From a checkpoint of a small contrastive audio-text model: encoder norm batchnorm.
Rows from block 2 of the audio encoder, named by matrix and row number. Rows with one number belong to one channel. Each number is 50 + 12 x the weight over its row's rms, rounded and kept within 0 to 99. All counts start at 0. After the name is the row's rms in percent of the matrix's.
# convs0: expand pointwise conv (encoder.blocks.2.convs.0.weight, 96x24x1x1), inputs 0-23
# convs1: depthwise 5x5 conv, stride 2 (encoder.blocks.2.convs.1.weight, 96x1x5x5), a 5x5 kernel
# convs2: project pointwise conv (encoder.blocks.2.convs.2.weight, 48x96x1x1, transposed), outputs 0-47
convs0.3 093:30 60 55 40 43 52 58 65 30 51 54 34 55 50 72 58 41 69 46 51 50 40 45 76
convs0.4 097:50 65 68 65 48 47 60 53 46 58 30 47 47 63 35 55 59 69 34 29 66 66 48 46
convs0.5 097:51 35 71 42 47 57 46 57 58 29 45 63 62 56 71 62 50 52 31 44 34 53 32 38
convs0.6 104:39 48 52 68 47 39 55 44 58 40 76 55 52 55 49 41 59 48 29 56 83 56 38 56
convs0.7 106:61 64 52 50 20 44 48 49 31 58 27 47 52 48 53 49 46 73 30 51 40 53 41 37
convs0.8 101:61 42 44 85 43 57 55 36 50 26 55 47 63 43 59 58 56 33 47 63 41 50 59 42
convs0.9 101:45 35 44 24 67 46 46 44 64 57 50 56 39 70 48 56 59 35 44 23 51 52 66 52
convs0.10 094:39 47 41 28 73 54 56 38 37 58 44 61 32 60 41 30 52 61 50 47 58 44 43 70
convs0.11 102:37 29 42 47 58 58 62 59 33 52 40 63 47 59 39 29 43 61 30 38 49 62 63 61
convs0.12 102:40 64 54 67 58 51 53 49 40 58 27 52 42 34 36 55 33 38 55 53 25 34 57 40
convs0.13 097:58 44 44 81 49 41 53 60 49 56 44 64 59 44 41 74 64 58 50 60 50 41 46 24
convs0.14 096:55 40 68 31 58 48 42 41 44 60 39 26 57 42 67 43 32 43 43 52 61 39 31 59
convs0.15 098:77 40 63 50 31 42 53 41 46 58 32 49 43 54 63 68 56 37 49 45 53 75 44 43
convs0.16 099:55 54 56 64 68 59 57 52 41 47 46 85 57 30 55 68 46 53 65 54 36 57 42 52
convs0.17 098:60 55 54 47 81 51 51 41 41 68 51 61 50 59 51 38 30 63 49 63 54 66 60 71
convs0.18 093:51 56 42 36 68 31 42 50 60 29 45 37 50 44 58 71 37 32 70 56 50 37 43 46
convs0.19 098:53 41 48 28 56 49 68 44 59 44 47 57 34 50 45 58 59 37 17 71 47 48 57 61
convs0.20 106:46 30 47 47 40 48 37 36 52 53 56 19 66 47 53 43 72 44 66 37 60 50 63 58
convs0.21 102:60 61 46 45 40 59 65 46 44 60 39 62 39 63 39 29 38 40 66 43 45 23 46 36
convs0.22 095:31 51 59 50 55 76 77 65 70 59 37 41 55 47 49 43 45 55 33 47 44 38 53 55
convs0.23 104:48 18 67 60 34 50 47 33 53 57 41 30 56 54 48 44 42 42 25 57 53 50 58 55
convs0.24 102:55 46 40 57 66 18 53 35 53 69 61 52 74 53 63 54 55 48 52 53 60 63 57 60
convs0.25 100:70 46 18 41 46 58 38 41 44 39 69 38 39 35 40 39 48 56 55 66 51 48 47 41
convs0.26 094:42 62 41 51 71 33 65 58 46 69 39 45 45 52 56 43 38 62 78 45 54 69 49 49
convs0.27 103:28 63 58 36 59 38 44 30 40 44 32 28 65 61 58 51 54 68 55 54 48 45 57 42
convs0.28 104:50 60 51 50 48 47 63 61 38 62 52 36 35 62 20 43 36 26 38 55 48 58 44 34
convs0.29 093:67 49 57 59 47 66 61 37 68 41 38 39 65 48 36 66 43 43 37 61 37 73 45 47
convs0.30 107:48 49 56 54 51 49 25 54 69 46 41 26 55 47 47 16 55 42 35 50 53 62 59 48
convs0.31 096:46 63 61 17 53 39 47 32 44 52 42 52 46 43 57 55 36 44 64 32 56 53 45 73
convs0.32 096:47 53 40 58 50 42 61 31 48 36 41 34 61 69 46 58 46 84 35 48 57 52 51 64
convs0.33 090:55 51 44 46 75 48 30 38 36 57 63 61 43 54 48 40 26 56 56 77 53 55 48 54
convs0.34 103:85 32 46 46 31 58 51 30 60 34 39 50 54 43 50 54 56 63 40 53 48 64 45 45
convs0.35 105:54 50 55 40 46 47 49 47 46 67 28 54 52 48 54 42 50 16 54 51 29 28 51 33
convs0.36 105:43 61 55 63 41 41 82 57 66 62 40 51 56 53 55 56 38 27 34 62 57 61 57 48
convs0.37 103:37 48 30 58 43 33 64 46 45 45 70 47 44 62 53 49 43 71 30 41 63 39 37 61
convs0.38 103:44 53 48 37 65 29 58 65 39 74 47 51 48 53 56 29 60 43 58 54 42 48 77 45
convs0.39 101:57 41 56 67 55 53 53 44 66 53 32 42 37 37 59 17 52 54 50 49 58 69 33 44
convs0.40 108:39 45 46 45 34 47 64 56 59 51 52 38 65 57 44 47 54 48 07 40 41 47 46 39
convs0.41 091:46 57 52 32 67 51 54 39 43 62 56 60 49 41 27 53 43 29 51 36 48 63 69 73
convs0.42 102:42 41 35 52 39 64 44 69 50 53 53 39 25 32 55 38 62 48 41 29 47 41 36 64
convs0.43 099:50 46 47 47 58 58 33 59 54 34 74 60 63 25 52 43 59 35 26 52 55 43 52 38
convs0.44 105:50 46 33 48 62 59 42 71 51 69 56 53 23 37 60 48 54 33 54 51 34 55 50 31
convs0.45 093:34 82 47 45 58 72 69 48 36 47 61 75 53 50 60 44 53 57 46 46 47 50 46 49
convs0.46 098:50 34 49 30 57 44 45 58 51 44 60 50 32 42 48 82 61 24 61 52 42 51 60 51
convs0.47 094:41 52 67 49 61 36 48 34 41 42 62 50 77 50 60 59 29 53 30 58 44 38 56 35
convs0.48 104:60 43 41 42 37 50 20 57 49 40 69 40 28 51 40 46 56 61 60 64 63 57 38 52
convs0.49 105:52 50 64 52 45 54 46 21 42 61 74 53 55 46 44 54 69 22 54 38 62 48 57 54
convs0.50 101:61 51 62 27 67 40 67 43 50 48 39 43 43 44 46 54 38 30 49 37 55 45 45 79
convs0.51 098:58 46 63 50 55 50 40 62 47 21 51 55 42 42 69 39 44 63 58 77 68 49 40 51
convs0.52 105:58 36 30 52 47 35 61 35 31 32 58 67 64 45 41 34 39 52 41 43 55 55 36 56
convs0.53 102:49 53 62 61 93 57 58 50 49 60 48 50 54 48 47 42 49 55 51 58 47 68 75 48
convs0.54 102:60 60 48 42 41 57 43 34 32 60 37 50 42 62 39 15 56 54 45 30 46 46 46 43
convs0.55 098:46 38 57 37 73 53 60 62 68 34 35 66 41 35 63 41 54 36 55 56 54 48 63 36
convs0.56 096:52 41 52 64 63 20 57 31 45 47 52 53 59 50 58 52 59 74 47 48 60 70 58 66
convs0.57 095:61 50 39 63 36 70 59 62 59 59 55 44 36 51 21 38 42 31 53 59 59 57 40 55
convs0.58 098:41 64 64 65 53 60 56 48 38 49 53 48 56 68 37 58 43 50 20 37 73 59 51 38
convs0.59 099:49 36 35 45 42 42 48 59 40 51 36 47 45 41 46 48 38 48 20 24 50 26 42 46
convs0.60 088:54 51 47 51 56 56 82 29 51 69 38 45 42 47 34 46 66 40 54 45 41 75 51 52
convs0.61 107:59 38 37 48 50 66 45 53 65 13 73 50 50 61 50 38 41 57 41 46 44 51 59 56
convs0.62 111:75 47 41 51 46 68 41 47 52 43 74 47 58 34 65 59 51 53 50 76 56 50 34 49
convs0.63 112:42 53 66 38 46 52 63 52 46 49 50 60 50 65 36 48 22 35 39 50 18 57 41 48
convs0.64 099:58 29 54 53 48 31 43 73 15 49 53 32 51 61 51 43 47 43 44 58 49 41 50 57
convs0.65 107:46 64 63 51 41 58 56 35 39 62 49 42 41 54 42 56 73 31 43 18 60 52 48 46
convs0.66 091:45 56 55 78 63 41 62 39 29 78 47 41 53 46 53 53 40 47 62 60 47 34 61 48
convs1.3 100:40 60 54 36 57 28 62 55 30 58 39 62 51 41 61 34 60 56 28 64 37 50 53 35 60
convs1.4 100:34 31 41 23 47 38 48 55 37 53 50 61 51 66 60 57 63 48 63 53 71 48 43 62 34
convs1.5 109:59 60 62 62 56 64 79 74 56 52 43 65 68 58 48 53 58 58 59 59 61 65 62 49 49
convs1.6 104:33 38 54 60 31 41 53 65 62 31 62 70 62 61 46 59 61 60 32 46 59 53 58 38 43
convs1.7 084:41 37 43 39 41 53 62 71 70 59 61 70 72 69 52 44 44 43 46 46 51 46 36 35 44
convs1.8 094:52 55 46 43 26 55 70 49 26 50 55 55 54 42 41 54 51 49 62 44 44 35 67 82 56
convs1.9 096:48 51 46 47 47 49 44 54 52 41 24 28 38 32 39 60 66 67 65 69 65 50 36 47 48
convs1.10 117:40 43 50 44 54 60 58 53 56 49 47 58 65 56 53 27 32 22 34 25 39 41 48 58 42
convs1.11 099:38 35 51 32 47 45 45 60 58 65 57 43 25 29 33 44 59 58 63 62 63 61 53 37 42
convs1.12 094:45 45 34 47 55 40 34 41 53 66 35 43 60 63 72 41 62 68 61 53 58 69 65 48 36
convs1.13 094:61 44 42 45 28 32 56 50 65 59 36 64 74 57 54 54 23 48 52 52 47 41 42 44 34
convs1.14 095:63 49 36 64 46 52 63 34 54 50 32 68 54 36 54 44 48 68 33 47 57 25 67 54 42
convs1.15 093:36 42 42 38 36 51 30 40 47 42 51 55 46 55 47 59 65 71 68 56 58 53 71 72 63
convs1.16 117:61 43 42 51 52 58 42 30 39 49 49 33 31 36 45 48 25 21 43 36 52 43 43 55 43
convs1.17 095:35 43 48 47 38 53 55 45 38 41 49 68 57 43 45 22 58 72 58 51 28 48 67 54 35
convs1.18 095:37 38 52 48 50 42 45 59 56 57 44 60 66 72 60 43 58 76 70 45 28 39 57 63 55
convs1.19 091:56 58 50 53 47 48 69 77 67 45 36 36 66 65 68 49 48 38 44 60 36 42 46 41 35
convs1.20 098:58 74 65 47 38 64 72 62 53 40 68 69 58 47 34 51 52 52 39 34 45 47 45 45 39
convs1.21 106:46 53 41 36 65 28 44 22 27 45 50 47 44 41 28 59 52 50 56 38 58 60 58 57 41
convs1.22 102:64 61 49 51 55 70 70 78 56 49 61 60 64 63 54 54 67 66 63 58 50 56 55 59 62
convs1.23 101:63 58 39 32 45 66 67 40 36 36 60 32 44 62 60 42 39 49 52 55 24 45 60 58 43
convs1.24 102:38 35 53 56 54 34 31 58 67 65 38 29 63 71 66 35 42 54 57 52 45 39 51 47 43
convs1.25 106:38 38 43 51 49 55 45 54 45 53 67 51 76 52 52 55 50 82 54 65 68 56 71 58 57
convs1.26 102:33 43 40 33 39 45 46 53 52 51 52 51 52 72 61 57 57 67 81 67 49 44 64 63 58
convs1.27 099:58 72 68 53 36 54 78 72 55 48 61 63 64 53 50 50 65 65 50 46 49 62 54 45 42
convs1.28 104:55 37 33 53 59 51 25 53 58 63 41 26 62 64 65 50 26 49 57 57 48 43 58 45 42
convs1.29 098:56 71 42 29 34 62 56 37 27 53 66 48 26 42 53 54 41 41 46 36 44 50 38 52 46
convs1.30 107:44 54 54 52 48 56 63 63 48 46 68 78 76 48 33 59 70 64 43 54 53 58 58 40 39
convs1.31 100:41 36 43 52 40 66 59 66 62 50 71 70 70 68 56 58 61 64 68 49 49 57 42 46 47
convs1.32 103:54 75 71 56 51 69 71 71 55 52 73 61 48 49 52 46 38 32 54 47 51 43 46 52 48
convs1.33 100:65 64 43 38 45 63 66 79 55 52 38 53 74 57 44 53 53 49 62 60 40 37 41 38 41
convs1.34 097:62 69 54 59 60 69 59 54 52 47 54 40 38 36 36 31 28 27 38 43 43 43 42 45 46
convs1.35 093:35 57 57 37 57 43 62 53 39 60 48 64 26 51 61 62 51 29 58 57 67 24 46 57 50
convs1.36 105:64 65 55 45 50 50 53 61 52 74 41 62 64 56 61 35 49 63 72 70 45 30 50 50 35
convs1.37 096:36 57 56 52 48 56 59 58 46 36 60 68 66 36 35 63 64 45 38 30 57 60 44 28 33
convs1.38 119:36 37 22 57 45 35 46 24 44 39 53 52 21 42 50 53 50 39 59 52 53 50 45 49 60
convs1.39 094:45 30 56 64 49 43 55 55 58 59 44 34 50 65 54 32 24 50 69 44 32 35 55 63 52
convs1.40 126:51 54 51 55 56 45 48 55 58 57 41 42 36 42 54 36 33 16 23 45 46 43 33 37 50
convs1.41 099:39 47 66 54 46 47 37 35 56 55 69 65 54 23 31 43 53 69 58 36 47 44 43 60 40
convs1.42 100:42 45 32 28 36 49 50 39 45 52 62 68 64 41 40 58 71 69 52 39 57 65 62 56 56
convs1.43 102:38 37 40 40 47 35 33 41 59 61 33 34 46 52 59 31 27 34 52 58 52 45 48 57 67
convs1.44 094:42 49 57 56 41 49 59 61 39 37 57 55 51 40 48 47 46 30 62 64 24 23 64 66 60
convs1.45 103:53 48 54 51 41 42 51 57 57 47 55 80 60 43 44 55 87 63 55 49 42 63 58 38 39
convs1.46 110:52 48 39 44 67 48 35 29 40 58 46 42 30 36 52 43 35 23 31 52 49 52 44 37 46
convs1.47 098:32 39 56 54 61 63 40 38 50 55 64 61 43 33 49 68 64 44 35 44 66 70 48 34 38
convs1.48 088:57 59 59 82 70 41 48 56 66 60 38 40 48 43 55 40 45 31 45 52 33 50 42 52 34
convs1.49 093:64 75 70 59 56 59 62 73 57 28 51 53 51 44 42 29 41 37 56 51 54 44 50 46 47
convs1.50 106:51 63 54 42 35 39 37 60 68 50 56 42 33 49 63 76 65 51 27 36 48 60 54 51 41
convs1.51 103:35 35 61 53 60 41 53 62 69 73 51 43 60 68 77 48 42 46 67 61 48 49 46 57 58
convs1.52 096:30 36 48 56 48 50 63 61 50 51 61 71 79 58 54 65 66 50 48 52 41 35 49 34 41
convs1.53 098:57 55 72 58 49 48 49 64 50 27 30 53 55 51 44 38 66 59 56 50 50 39 28 32 31
convs1.54 110:52 52 54 56 51 57 58 49 49 51 30 26 19 29 26 54 53 56 54 60 56 54 60 60 58
convs1.55 099:55 49 75 78 52 53 56 64 66 45 51 45 66 49 53 44 42 56 49 52 24 30 40 44 50
convs1.56 108:32 60 63 35 51 38 61 56 32 55 43 63 54 27 60 45 64 57 29 56 48 61 54 31 57
convs1.57 096:43 49 44 42 44 46 51 63 52 31 44 68 65 52 32 49 64 68 58 28 42 56 66 65 33
convs1.58 092:54 60 58 57 48 52 77 69 53 45 51 75 68 50 54 62 61 51 44 38 47 41 36 32 36
convs1.59 101:65 53 47 35 36 58 59 54 36 23 66 52 59 39 34 59 52 60 42 31 67 58 58 54 41
convs1.60 101:51 44 57 55 40 46 72 59 55 57 51 71 79 52 56 45 66 78 53 57 53 52 62 46 42
convs1.61 105:65 68 79 69 52 56 62 74 57 63 58 60 65 54 55 49 45 52 39 52 50 41 41 41 47
convs1.62 097:63 55 70 70 68 68 70 64 65 56 46 44 45 37 41 42 44 56 49 43 35 33 42 44 46
convs1.63 093:30 42 59 62 63 34 42 61 60 56 33 37 55 64 63 29 38 56 68 63 41 41 48 55 54
convs1.64 095:54 40 54 56 42 59 32 48 55 39 61 39 51 67 35 63 32 53 69 31 61 33 50 59 32
convs1.65 090:54 54 52 61 65 60 67 68 56 62 56 52 55 49 50 42 28 33 35 34 42 40 34 32 39
convs1.66 095:55 62 63 55 44 65 67 67 58 50 57 59 46 44 37 73 67 56 48 38 69 66 61 64 46
convs2.3 097:34 45 60 22 53 52 44 28 45 63 38 62 52 43 59 67 55 32 50 58 57 42 59 50 61 45 64 65 43 53 56 46 47 56 43 59 67 77 27 59 60 78 53 40 43 62 51 58
convs2.4 092:54 56 36 46 39 63 37 45 36 51 63 49 49 68 47 31 72 46 65 38 52 25 47 55 56 44 55 63 74 51 28 45 36 43 65 60 57 43 67 51 57 51 57 67 51 57 66 72
convs2.5 097:67 40 40 56 56 33 56 32 67 45 55 59 43 46 59 42 59 43 41 78 53 49 61 54 68 41 72 42 55 48 43 58 54 75 62 44 52 74 42 33 47 37 57 67 69 44 54 34
convs2.6 093:58 42 61 42 53 62 41 50 52 39 36 58 64 67 51 36 74 58 47 59 41 54 46 63 71 46 49 57 61 43 43 81 43 25 47 46 38 25 63 52 45 40 30 64 48 50 41 59
convs2.7 105:43 52 46 42 56 39 32 40 42 64 62 66 38 75 50 58 22 43 68 44 52 56 63 57 49 55 57 39 31 45 41 35 46 65 52 36 47 64 66 31 46 52 40 66 44 32 64 64
convs2.8 077:49 59 54 42 57 52 47 47 64 20 40 57 62 55 59 29 35 54 65 67 51 64 32 41 49 54 53 54 33 51 53 82 47 43 47 40 54 50 53 70 53 40 45 50 70 38 46 24
convs2.9 102:54 49 47 34 44 31 44 58 43 40 60 58 58 72 44 42 49 38 72 48 38 52 67 52 68 40 35 50 41 41 48 42 50 53 34 71 55 63 39 39 87 42 42 60 44 40 68 58
convs2.10 092:68 36 48 40 50 42 50 34 30 61 47 58 67 44 24 36 56 51 65 31 55 58 63 57 56 38 67 48 64 70 62 52 56 42 33 38 64 57 41 55 43 51 40 69 71 59 56 60
convs2.11 071:40 43 51 47 59 44 45 60 47 65 61 61 46 76 60 52 50 48 69 45 78 56 46 36 38 27 51 60 61 52 57 26 43 58 42 55 61 68 54 39 71 42 49 57 37 28 67 52
convs2.12 124:45 43 77 50 53 52 42 69 60 39 41 60 48 45 19 35 51 65 66 40 43 68 45 29 54 46 47 46 52 34 49 47 59 50 79 25 44 33 58 43 45 35 47 43 48 38 52 52
convs2.13 071:72 55 66 40 57 43 62 47 73 56 76 47 64 50 29 43 60 33 51 33 33 61 62 36 57 61 56 56 30 65 71 43 44 54 46 54 56 49 50 54 62 33 52 55 31 40 52 54
convs2.14 107:35 40 26 42 56 47 71 36 55 38 58 39 48 59 42 32 36 45 40 63 50 55 38 42 51 55 42 53 70 74 55 51 34 51 65 28 44 50 60 72 67 53 49 44 62 33 63 40
convs2.15 093:35 33 36 58 36 37 23 36 41 51 68 59 53 66 57 29 50 52 39 64 47 48 46 43 54 51 39 51 55 56 52 65 36 40 25 66 68 48 56 39 61 28 45 49 60 38 60 36
convs2.16 099:31 35 29 64 38 38 46 47 61 47 41 49 47 37 49 62 41 43 51 67 26 46 43 39 35 42 61 38 62 35 59 42 55 58 51 37 55 41 55 28 39 60 36 60 35 66 72 32
convs2.17 088:53 49 55 41 40 33 46 45 58 35 46 54 78 43 41 54 49 30 84 45 30 64 38 49 46 61 63 67 40 76 55 45 65 52 58 48 57 44 43 56 64 41 66 50 63 37 55 45
convs2.18 103:75 34 55 41 54 42 46 46 70 56 42 63 63 43 41 40 52 36 48 29 57 57 46 59 63 49 49 48 57 59 52 45 56 84 28 58 46 66 48 36 67 24 48 63 55 35 46 48
convs2.19 101:71 63 71 55 75 66 65 37 37 57 68 56 60 55 56 44 52 48 31 49 60 47 36 54 50 73 48 49 39 54 56 45 37 58 41 45 45 63 45 59 46 28 55 64 35 42 48 21
convs2.20 107:45 32 38 37 55 54 42 32 51 40 26 31 55 66 38 53 61 47 55 41 38 35 70 42 50 69 52 32 60 62 37 64 67 28 60 39 57 45 48 58 49 61 36 37 68 48 42 53
convs2.21 086:66 45 44 47 58 37 53 56 57 44 50 44 48 40 51 48 50 34 31 45 64 57 59 57 42 59 58 40 73 48 11 41 50 77 51 50 55 29 81 52 60 59 51 48 42 39 58 53
convs2.22 095:47 36 52 60 45 51 43 41 59 25 62 78 42 46 65 52 43 52 57 81 55 26 54 46 60 29 54 52 36 52 29 51 61 55 57 35 56 63 32 67 42 55 58 55 59 57 53 48
convs2.23 087:38 60 55 63 43 62 77 64 43 35 52 49 52 73 56 52 35 50 48 75 47 72 30 37 56 72 39 52 44 47 34 58 51 66 56 44 65 59 46 61 36 51 37 49 50 38 39 66
convs2.24 131:56 59 48 33 32 41 42 58 46 29 40 56 80 56 45 80 64 40 77 57 47 50 37 50 49 51 49 48 41 67 50 53 61 41 52 27 33 55 61 57 39 49 56 43 33 62 52 49
convs2.25 097:49 47 65 68 61 42 67 41 50 63 47 23 68 59 42 53 44 59 68 42 65 65 57 60 77 33 67 41 48 42 56 72 36 70 62 44 56 56 56 48 48 57 43 36 60 54 50 40
convs2.26 108:38 40 45 27 59 53 52 71 43 53 43 60 55 56 55 62 78 46 50 24 63 45 64 35 27 47 52 64 60 53 34 46 46 68 48 50 46 53 54 51 63 70 61 67 69 59 47 53
convs2.27 097:37 48 57 38 38 57 23 47 53 45 53 44 39 40 50 73 27 40 53 43 56 51 51 47 64 83 51 53 32 40 34 37 55 66 55 52 73 59 31 42 55 50 38 49 43 45 37 37
convs2.28 101:45 48 52 27 48 60 49 52 56 44 38 53 50 65 51 41 49 60 63 65 33 48 40 36 42 61 29 40 52 39 77 46 63 26 77 39 69 58 59 52 53 45 35 42 59 69 55 56
convs2.29 100:51 46 67 71 49 37 42 52 54 32 49 56 64 47 55 62 69 54 71 65 46 61 20 38 58 56 48 55 60 34 43 58 70 51 48 43 34 66 51 45 36 53 68 52 39 57 28 40
convs2.30 085:31 52 34 47 54 41 46 50 64 47 28 23 48 70 79 34 46 38 56 70 46 43 58 52 39 46 61 58 62 52 42 70 43 44 50 45 58 47 28 48 37 56 25 48 56 53 55 56
convs2.31 106:37 22 39 45 53 48 51 38 60 47 47 52 43 52 51 62 44 27 51 45 72 60 44 55 32 52 41 43 67 54 54 41 53 76 36 46 55 53 45 42 57 66 52 53 66 17 53 26
convs2.32 119:47 40 63 52 70 55 55 53 48 35 47 68 55 39 46 60 41 59 50 52 47 53 67 68 72 44 37 55 80 23 44 54 53 53 60 35 38 57 52 34 49 57 43 56 49 27 31 66
convs2.33 097:71 41 49 67 46 36 43 46 35 47 26 40 65 67 47 45 37 48 53 35 60 68 33 40 54 70 76 63 50 40 47 43 40 60 50 44 33 49 54 44 55 33 41 67 68 40 54 55
convs2.34 092:61 43 61 46 83 54 42 64 51 53 49 47 56 32 37 74 54 63 47 51 76 39 63 40 36 57 49 51 65 50 35 60 50 48 44 49 51 56 36 51 59 63 85 50 39 48 43 61
convs2.35 115:47 67 51 43 55 64 46 35 34 49 51 62 46 38 61 37 56 70 71 62 53 39 40 67 54 39 37 72 60 67 62 59 26 45 51 42 39 55 49 62 64 48 48 45 45 36 27 69
convs2.36 090:42 64 49 40 71 63 53 56 65 61 58 65 56 64 55 30 53 67 48 39 38 33 50 17 54 46 70 54 46 68 55 30 50 41 28 45 61 58 38 57 32 48 46 57 50 58 49 50
convs2.37 119:55 59 64 66 46 40 55 58 71 36 42 39 45 46 53 43 57 64 40 63 38 58 38 54 64 55 40 37 48 43 45 83 57 34 66 42 22 31 72 35 41 52 43 54 56 51 50 54
convs2.38 087:39 30 41 38 47 34 53 28 41 36 30 40 36 55 66 50 47 19 55 40 46 38 55 38 59 55 52 67 41 41 48 53 62 52 66 51 57 60 45 47 51 52 56 51 79 71 66 53
convs2.39 088:51 52 66 55 51 65 57 22 50 60 28 46 70 69 53 53 56 22 50 47 34 60 42 36 62 47 49 55 44 51 55 63 56 44 67 50 57 41 37 38 41 42 79 57 55 62 32 52
convs2.40 123:44 38 69 55 63 60 48 45 40 51 53 34 56 50 45 53 59 57 40 29 35 50 56 58 56 59 41 27 36 39 60 55 17 73 56 53 35 58 50 55 50 51 48 24 33 33 38 42
convs2.41 085:53 37 38 54 56 43 79 37 80 40 64 36 53 54 30 62 36 36 43 52 46 59 38 51 45 62 46 45 45 73 48 31 60 64 49 45 57 55 54 64 40 39 69 62 61 48 63 38
convs2.42 098:47 73 41 34 52 61 43 52 24 34 66 33 42 60 42 57 54 56 54 59 45 73 43 46 52 66 54 52 51 31 53 74 47 44 54 67 59 71 45 39 44 30 40 42 54 64 35 41
convs2.43 101:53 56 42 63 54 57 36 64 52 43 64 45 48 38 41 55 56 82 62 39 53 47 44 30 29 35 50 42 32 41 58 46 57 59 42 34 53 48 57 38 30 43 48 27 18 44 52 47
convs2.44 099:48 65 50 60 48 60 56 53 64 41 54 47 60 71 64 60 57 52 65 47 30 57 21 34 61 57 23 64 45 29 60 50 55 57 45 33 54 42 55 46 51 30 54 65 52 28 54 59
convs2.45 100:34 47 58 65 49 68 50 59 63 46 36 59 44 48 66 55 41 35 54 59 36 57 61 39 60 51 47 73 52 53 24 44 56 54 33 53 26 64 55 59 67 20 48 40 52 42 47 68
convs2.46 116:30 37 22 68 44 54 34 63 71 54 19 47 32 47 43 57 45 55 52 50 41 54 60 33 31 34 46 56 47 45 39 40 41 56 62 43 66 46 42 49 32 63 52 47 62 58 39 54
convs2.47 109:44 52 51 53 52 66 53 62 44 45 52 30 52 51 28 70 51 61 59 56 28 62 29 69 67 69 51 53 58 44 52 52 72 55 61 53 58 78 42 50 28 37 61 39 50 41 58 39
convs2.48 096:48 41 65 51 60 38 45 39 76 40 42 53 61 51 67 46 26 32 42 65 67 43 53 56 51 59 48 69 42 41 28 42 62 30 54 52 60 55 65 59 56 31 73 60 51 43 61 46
convs2.49 099:67 32 34 49 59 48 71 60 46 56 45 35 57 55 33 45 54 47 49 44 34 62 35 38 35 63 51 48 40 51 50 55 52 49 69 56 39 27 38 53 67 35 47 61 76 29 71 45
convs2.50 105:48 46 40 58 48 42 63 67 65 21 57 39 46 59 34 52 23 39 42 54 47 66 26 55 55 66 46 48 40 70 49 34 58 46 51 30 53 62 57 55 62 38 55 46 60 36 58 30
convs2.51 079:77 69 50 62 31 44 26 46 49 59 29 43 58 52 60 51 47 35 48 40 70 56 51 60 59 36 61 71 27 55 64 68 55 62 46 38 52 45 46 46 51 36 61 43 64 59 51 51
convs2.52 119:58 60 53 62 59 52 64 50 69 43 63 55 64 34 33 45 66 62 45 57 54 64 58 60 60 37 43 55 58 57 59 37 42 50 57 38 23 42 81 42 55 45 41 69 29 33 58 46
convs2.53 088:50 45 60 44 39 74 45 45 48 38 37 67 65 42 48 31 41 33 56 52 40 73 38 46 45 44 74 59 40 53 82 40 48 52 58 57 56 57 57 31 59 44 54 53 45 24 46 59
convs2.54 113:55 39 45 36 44 40 51 54 27 53 49 66 72 67 61 36 43 45 55 42 37 43 54 58 61 59 50 29 40 35 43 54 52 51 57 75 36 64 53 41 79 55 52 63 44 42 73 64
convs2.55 104:75 41 61 59 49 78 49 47 54 67 59 53 80 40 54 30 62 44 41 66 73 28 50 51 53 47 59 57 35 53 61 52 33 44 35 49 30 53 56 50 35 48 48 49 43 45 49 60
convs2.56 114:46 54 65 32 60 41 54 34 50 33 31 67 41 42 37 37 58 46 79 58 52 37 45 60 58 29 52 65 47 55 67 57 32 41 60 46 53 61 43 58 69 61 65 43 52 41 30 59
convs2.57 104:36 66 47 42 45 72 49 55 51 32 45 38 53 79 59 62 66 46 55 51 35 65 33 31 72 50 43 63 58 27 37 60 45 58 39 35 59 63 33 53 49 35 44 55 46 55 44 47
convs2.58 094:42 32 26 52 50 68 54 55 62 69 48 65 56 51 59 49 53 56 44 56 33 59 46 37 67 57 65 67 32 50 39 37 51 47 50 51 58 38 62 41 64 53 48 39 51 44 36 90
convs2.59 083:47 41 50 64 40 61 35 47 35 51 37 36 46 32 52 58 50 52 43 73 64 53 76 67 58 72 43 39 65 51 41 57 78 40 48 58 40 57 46 73 57 30 55 44 42 60 61 50
convs2.60 084:25 39 54 35 85 50 67 57 62 47 53 45 57 52 65 40 67 42 38 49 47 35 59 29 54 46 32 49 53 68 46 46 23 53 42 51 54 39 47 68 46 40 54 50 58 60 60 40
convs2.61 082:53 34 53 56 43 21 48 49 65 49 51 46 45 68 79 41 56 37 46 68 61 31 48 45 54 48 81 48 47 39 44 64 46 28 40 47 59 49 51 54 60 40 31 62 62 41 52 39
convs2.62 092:67 64 70 32 60 39 56 40 30 45 46 38 63 57 53 47 67 67 35 74 59 48 53 56 54 66 76 58 61 58 35 55 68 60 46 57 41 45 56 48 51 49 63 69 52 61 45 34
convs2.63 128:37 58 65 30 64 59 44 43 55 46 27 51 51 52 66 26 48 59 57 58 53 42 47 48 49 51 38 34 39 42 53 52 70 46 78 35 49 76 57 52 49 38 45 43 54 69 73 43
convs2.64 105:33 49 55 46 50 65 51 61 49 61 50 69 42 49 60 42 40 30 52 52 35 61 58 47 40 55 47 58 49 40 58 72 53 75 45 64 58 61 36 45 69 72 31 35 37 66 65 31
convs2.65 103:64 35 63 42 46 38 60 52 33 63 42 48 76 51 48 43 59 61 38 34 52 42 37 50 60 20 46 39 43 64 36 56 49 47 44 64 33 38 37 56 57 51 50 41 76 42 73 47
convs2.66 095:32 60 53 62 60 31 45 66 50 49 32 61 63 44 58 45 39 69 52 61 55 50 36 54 69 58 75 33 37 32 40 40 38 63 34 52 43 49 42 46 43 43 67 52 72 53 31 42